Rows from block 2, named by matrix and row number. Rows with one number belong to one attention dimension. Each number is 500 + 50 x the weight over its row's rms, rounded and kept within 0 to 999. All counts start at 0. Numbers have three digits each. After the name is the row's rms in percent of the matrix's.
# q: attention query, key and value (stacked) (model.blocks.2.attn.qkv.weight, 768x256, the q third), inputs 128-255
# k: attention query, key and value (stacked) (model.blocks.2.attn.qkv.weight, 768x256, the k third), inputs 128-255
q.145 110:558513516493531539489575443465568437450443551443527578575577404485515561484399453448450518418480514604483429502491529500592488525492558536400404543485544453513457518471497506482402527527458545519523556456488476525429538484513508494395526483592483423475477368545501488439519463533431502534420528528466553485483479506506417507565537533524556406502579431519463540456527594438588523467415
k.145 110:469543508520471512446398463478478401586464512571505514482538507510499572522498547488444501457518498521409459497505370559510443485438469431513529592484534504527436418527517536498422476553439532457582497471511517430521521421484398597513584513448499506559500419522480431473545572491475493416547413542526463513504475477485509473423480557471635456535458511531520424408468484503485468500532
q.146 094:437499574522483446515545386594450617521551478475549522490539523492575504584406451430494539496493519561436477449484536555525496491443491536430517636465393514475526456435522519470440491589458509471522460529550503498427449568602544532404456513433513487521528549499455472502490517531481528480513512610545454475514505459486506508466491492555554445481466526564472509493440523495539583504424
k.146 095:415473585520449444425544476504475521489457435492540387585562491446399537457486456413499531432440438475563494507445480567492558487511485486480617552405473438515505566434466516532520487464404541494532454461568354476452506559522555561430535494524511487522567464491469453526522542572435508478524459501394424432450412525501421522492453469541543446518521458504501494461469467400528559490496
q.147 129:493632624425441426546461521469475505448465510521526523544546421503505498522476556464481573583490483504414499483494520562484489419460411500433526529498448550520505445494529449457487536513493435481487491588489484518532529551459517527466497481444554484546423518536537408490547540540496521506465515539565483499547492547497507476510407492418489473482538570476488491404520423557446503541473
k.147 129:577501568506523505551456579362452530470508461531524447495487452533513417611496499559579583537438490529503529496510553556464579488455517338468491451608488516530530488439430503544421461528537534502439489494478453469525455538520510516577590524428496540452525530484491494395395450490444397564559510517455473465478484563538447556488490534511438479483506377548490515583480372435496498462481
q.148 098:564516521517412472484456455523463468485432518467502530475415491506481509497509430476458426539423511493550491539511486467526522545522520531565422513462570523490495528423543490506537579537493521536480376525557508521504469502444546526575557491475485525503484506450462543509486449476475507405528418527467615443418506413481398571536617493548513530507461560458551469528423572493591523580450
k.148 095:608447497540462473505434480372563493417486505489420459508520532486520471502539478464504496506447596501552584464558490376527536557537569516442515542424531471569652373586499545513475515456547499498387531506606447522556423540533537404526486479585495429509519505552559466591515509484561532562471506536450339450493433462409469409568506485429394447454494484404448504552534592450494486452537
q.149 096:559495544563529494473398464643555382566568523558485542550559524499483496600476485525545571522535479529507572524504455385517531495565552512484530542417595434490497520606492478493534484594458527514582534509543538546538502592611499512508543509545528433441527514512540492528493544500478497546481521565467453376570504516543508572540538547470573504496544492580360580564571554513532484494487
k.149 102:452512527449491491523441540513490486554692565564489553509455507581518491363574446487543487468542454504484448484496518412511551546529543567423539563519488527543450474500487530469608523491406448554533432449437450488461576422552518536522530508524438497512565554558488445563517459497655486480481429496457482505450504450440571561519495492464552474533455376538409563524405554520547467572482
q.150 105:485564504487476474370520444540499477550442462469564586469627428530545473541514530521512562548483492499502483492453549481480458441528447482513476510393393545483517516537540534465482479534533496453456562588418463468426434425551503435422461456372513507497463628460461485527434569547511471516518528577533424550507584551491595469551412534570525431559526522577480506434500438482457531541499
k.150 105:438536463516484500500603495494470454467584392446499433485539425478474478505489537466530599488541476485412515431537430489540614392523485454412625440463523523488534445468518555532477452555551521490634512504484511445396522453541509511464526580515490451525470496511542457506496551474433524513567542559454499458474397558523385538507505469516430422511475557535501533445492358460536548519472
q.151 105:475478502566508507490531494512550468440672468447516584457452536520556508488548515493587491437534499528441534531561471482440509468517505547437477449538540437493528499492495563524506449500436554487542520504454524517376468499504496421547540436548561485615521474572532536548484454460442527438468617437508581476559504572564533500490441514499468515489458495546439445517549529476397633424614
k.151 105:524457530481521551529436529542441464482517510477497569527489472474434570475579453465421537535516474464493486517474547541516446474566505592427489523472507448464489438523477524442533479505446510554483428556512496410421534472589476607439465610503428517584435485516435503452667487450545475414419457508464562534500556510626557569492541465462519525534513558496540544496478536505507470498598
q.152 116:471512468587475421615430508495451381465486489580540392479473414456538474551540523508484583545486519488515625417525492488555583454497500497531560520554490485450614448467445501500491450538549436526542542466492489465519538570570349508457574484490511491530539481523454526463513550421459493445457524525448511551471490564553486507577507534554401543529421588439540485519468524475483419551567
k.152 118:484469476496529483405514577515678495497482496522528505492459503464517470494536550543451485455483447522479507497524512442515533519581538546535511463518592505576445537457494482536506526414492499502460459446542497455378551581529518504490513511478376548588531531555506534445602528578539433536393557432538580469447462513442435555530404510504579506456609430506450531583589571582439432617596
q.153 092:455497413538532485482460553434568593472402445523604551549546502482461383435457447484494520516493509606587528472518542470528428502499495438469421473513492534472473548421523526567571481433375537471524465529436489535480516374526509457529562549483509559491492472544494406497435477498541518456559450475539419366494528489533555475491495509537457495464602387569547478503515539447504502498481
k.153 097:533541456505444510491536453524480433476481469472530433510416473485442508518455543416523502555493460499570484502584487562488402496501515522509481614504470499488543513429511471446470543542552533524425429607560450490492510523433533507434398482437535458485534475492551458465574528539473530475495400568510514458540522556530457457488597485444482417555415496409459537468519415457616538476444
q.154 104:451474509507427484576478435474483471505394550536628426410573441488477476543453560478369542544514525510455541505486482522495554430484462524481560549432481501444562488447488542564525610464550492520525556590555537538503536660480470553480493466434485539549420512537429471455566454495474525425569430561519571488547529548431389541522535580521473500457585627465477503481453446500448513538489
k.154 104:569510555569498444449432537480454512430488536505512508522495447489499483446579416519523549484470571558530571470511510431537590535472557484527515475521560459570446442453481455467539493407540541488545495421442458555511571552570466545471560606523502459488604502524451616535465475533506495525482531485495444516474426512519479611518477510451414490466465479385434389506538561570435468566552
q.155 107:527481530498418463478440375615435449452486465507447465450465548513498468534523490531416537511486437473590494591481574546514483457523518481551602533514570445491508527439431526484478487547505502507551559525478532460492568609505492486534519525507576467515578527535437579430432537541491545500418531588460478518545539531483545605457544534525579502583419514541596571562447472541484475497505
k.155 109:432488618524427456616498492571516500492514515431483596495461594529536560473456581468504437410529492494457474535466485509481614519585542503387515406528478511511501532481481526456468443422403508545520518530494533493464501543556454508544557492606594451494516560554420518434436437496470488486506557502381492435485438496475472472476497471510464535469450494464417514536448466572517503557527